config.yaml
arch: "resnet"
model: "image classifier"
dataset: "dead-leaves pictures: piles of overlapping shapes"
train_examples: 145000
image_size: 64
crop_scale_min: 1
horizontal_flip: true
translate: 0.06
color_jitter: 0.1
targets: ["palette", "size"]
num_classes: [7, 3]
norm: "batchnorm"
activation: "leaky_relu"
depths: [3, 3, 3]
kernel_size: 3
stem: "single"
avg_pool_shortcut: false
widths: [48, 96, 192]
mixing: "mixup"
loss: "cross_entropy"
init: "torch_default"
residual_init: "none"
optimizer: "soap"
beta2: 0.99
lr: 0.0027
beta1: 0.95
shampoo_beta: 0.95
eps: 1e-08
precondition_frequency: 16
max_precond_dim: 1536
merge_dims: true
one_sided: false
adamw_lr_other_params: 0.0016
steps: 12400
batch_size: 128
epochs: 10.9
lr_schedule: "cosine"
final_lr_fraction: 0.05
warmup_steps: 2480
weight_decay: 0.3
adamw_weight_decay_other_params: 0.01
Rows from block 4, named by matrix and row number. Rows with one number belong to one channel. Each number is 500 + 50 x the weight over its row's rms, rounded and kept within 0 to 999. All counts start at 0. Numbers have three digits each. After the name is the row's rms in percent of the matrix's.
# convs0: first 3x3 conv (model.blocks.4.convs.0.weight, 96x96x3x3), inputs 22-32, a 3x3 kernel for each
# convs1: second 3x3 conv (model.blocks.4.convs.1.weight, 96x96x3x3, transposed), outputs 22-32, a 3x3 kernel for each
convs0.0 109:516473425518543535528481517535471562523449439639493409397478545547456512526434461483548470507482519565471492354445538445479571628549505573477512504477524532449545511477484523489474449492535569445542497491399473546460495492434485471460471639529538545502414483405563568422534483510585517494487516429
convs1.0 106:519486394479393442548464487536431466525360448507565438511476476467488504518512525503515421579553474417536554514440493466554655465500458455468519451482444519410478439491488459548532530528478516525483520459550529525507607476502515450432562523388476405472458474447420511453480515509475593524479477520
convs0.1 093:516588537457450476492517535451528413505579532515550464462515475493498507485545523527496427499444555573470412474414460497430523469507496581448446517573471407520510607649667423435520390370407446385433588607497568578520460492520436465454534423565481571556442479479520432507502479510567479494575478502
convs1.1 102:477508580544510569486511478582488452564526524498509561467530457483546485419485450513526484568553561511502448436490525458470455511551480422626548464474592572552555526405497436419528435451479524560513612432369445356417566525508491516542563492445395524370586544510449516473536498552528519401495470480
convs0.2 104:492492529497580547438469421404547510525564498399400529568517477446619461470527491478496500471469543554443549632533453538518502497503509488522546483401448462488455528510474490573492496537440617492491471587486463468522496546544558456560358434549470526444421525451494500547464511439416438463463471612
convs1.2 097:492461552437463464522471444544483451522488497448494491477509475462491523391567443473556443497552418471484544448546459490587487489550452479383522555600532474454523521486509521446544517521472487603486468479501515526521498509542479520489472489440430499537606594550587506487518638547573565548462474464
convs0.3 102:532556456509563535512539435530520470507537516455677464472573596513494530446439485536519536538515542520523523444391511419434552440510536554500442456498487557617481552480520478478517560471470434459495460453570414598614436439567474558755476482554506523444561465349545568490533447394523517496557561568
convs1.3 101:509456478506414404489433424434472577544538568478467464408485510469535398478377571424433502491522566502512478533483542419491511464496486527469486526489519481535615519551445537486527496437449503500475500423433509470481612577641566573705496627569491496567478465610516453585410493510470538538506489451
convs0.4 100:496455433463519589546555557485523419534598565571544559445492498593597495533563593499469526531489557545451509418464501505415539480406468477483452442507650486569469479547468546454528504488447411442397546477556520484560396474591587415523586541600579548527437545585458472442493513550503551522423404514
convs1.4 103:507445445524503497530518488454452530474527464423441507474476479462464399564522505416524479357468601388595461469583542435540585452410473535559470501544566470500446540484479472565489537487453546503476441596512468489524565397472618509488534602596520513497387463463412406454545572513527458380514537488
convs0.5 098:508523506500528536526418497504493395627472425542556469512420382601510398493445481510559442583504472508547502560528548508568601552519540505537487523494587470541548566534501529485456499517488474555569427481496448549492450506480538493433504519515570567542483552428457521450532425404499440491512552599
convs1.5 100:512481442579505465508560535513470520395454486412454529554518521414461509558604510491525522474411439412462532567417456478494609462528460532490515535451404511513524508501479483505499501558492489489420436514520554551532511494525501505500482506454508429425436446573489409506470495546560557541435523537
convs0.6 111:468550441489548541498478467525492473455549471503558532491476585447559441519431507488469448411557600526561432501428489487455485475473575506450560414442474535437513609495487514476503553506475564472497579586473508435531474500485593467536503492493514412513497469455454507479557496524507552409509560452
convs1.6 104:548503509498428539510480526529475496526444513576472500490501501502517528540524487558440485495397532585498495508508520500432520419545459544504456452461515474467515532531528490503530503455472474483501527503468501503525495521473567462417524512552554609464429511423552504503602590580606453445547528450
convs0.7 094:562508490481486606492381607529418545577467556472469513441486458425487452475532522452556547497506521563495438523518517541467459522542496567567417470540493433514483470489668456522557366441532591529443457530387432589477544501458436527487462538575584446531424533454502504584481501553489453519398502536
convs1.7 092:483522462594509441548514457493601440540499539522506492497482489499525456439588601405427485490489460489531541472485512539462526567498472588568457445525448510429403476502501501526521420497462570459467507515549493529471571484384516497564594555593502534504564440521478543545392490556564443551453479555
convs0.8 096:427455538506477532445538548495512580487458482531543465501480476511487560462514516476508471499540507483495525491534531546492541440455559473500405511524532541566469550591546515507404467395472577516435601504533491562509539534462461553430531540540512528563364461493395485479549479444498484512505509418
convs1.8 096:467402526537525456447582547491509504493532427499506516456491464438467456527482505605540476426509527524403532503522495551553431407458504467471517550448536441412600549452499548498497508445460451487533508480506495512470479485416488512507384428539484495542599439525441474420571481472449576485534517470
convs0.9 093:565536482535524396477564525484444508535475499508469393507561500515534515453515461501530498527574472438551493432517449418530466538393482412448464500504477470521420515502514451619450478573455474478494523504418471510456472540438500592490502473382452503488488512452461573564491526490485542508419542548
convs1.9 092:457436528557524617540606573532508452486550487555567513621502517450440525483493479499489451409522495570533418525500527489477457473537608524434437519416525505382494559451567562463506456567500487596519552465507560466571581450515502516581462457479504472476490499535412548505496473444441505482423534563
convs0.10 105:534475501481494579551501467508556494400596408542482437521485466503596345551526390529494494524412521472491567521426521496546444531451484470531500539457480438470583423510552513502394554557500457410508488531530447418593607529481432499491489441504533448501508518471455640432396528513460449431468464556
convs1.10 099:509548503409501491527496450377455467503429448523455462501491574510412490467540569490517471335433435443478560533606586477591611389338499464535474517459482417525552489459442523518539439513523431504463478538500525464494634509484602548524500517462548570680441440505512536482543610576542614375512431435
convs0.77 095:536477399499531590537546539571511499519517470518524406469574507508498530553648542494438507492511446580487556498461577516492420549471447473436527455536514571491523546491452494539538465534482502487544604523480486504470476551533417481536487487539426450555479487501544553475431429421610435464545391397
convs1.77 094:541518466592547583536507493515461575466493557544489516534474487490528470504445537576493500537421438353498559501514498546458516502580462424446557469445438532498543520498512486502504484504475513561506506467486469515591495433466488483482471436463476587529555554449381506585464493582486531522515492537
convs0.78 104:531539471485511512542494501571524484626522396606460469420408561541487597664511494507539487513552458505497569554498421577436427569484431526544492494453509502523495522501517505500471468537476661556455456501482371431502456402419484478505475556674487405460507480438537530494515482415409546447427515511
convs1.78 107:498495466504570508498500472474508459390537479494472520434498485526497485416543510517481482498466552417429469455537474449466509452569415450477550401518549476437430459529454516561540495482459524466487443478528495467526556533398526483510461459499398436506457557555526515509526476538527511485505525479
convs0.79 105:483521494534528510495474450487496507407653337443549445496523486516524387538509435443602434481443608396614452556437429518558528446405470447518516516473476512486508471473496576485518475501526525436467458549456436385595512507495475503507469514569428410546500614496517553423512491506452449386444490434
convs1.79 098:468420482549505444501467530532425416478384408522546469477523450567442550495478445518441567440479469453466605553582541382565440484640490468462544507519406589536586465531521484521473501478553503494463437410473543562513491591544504524458513575472533517489492420473486568452541517569567575501430433447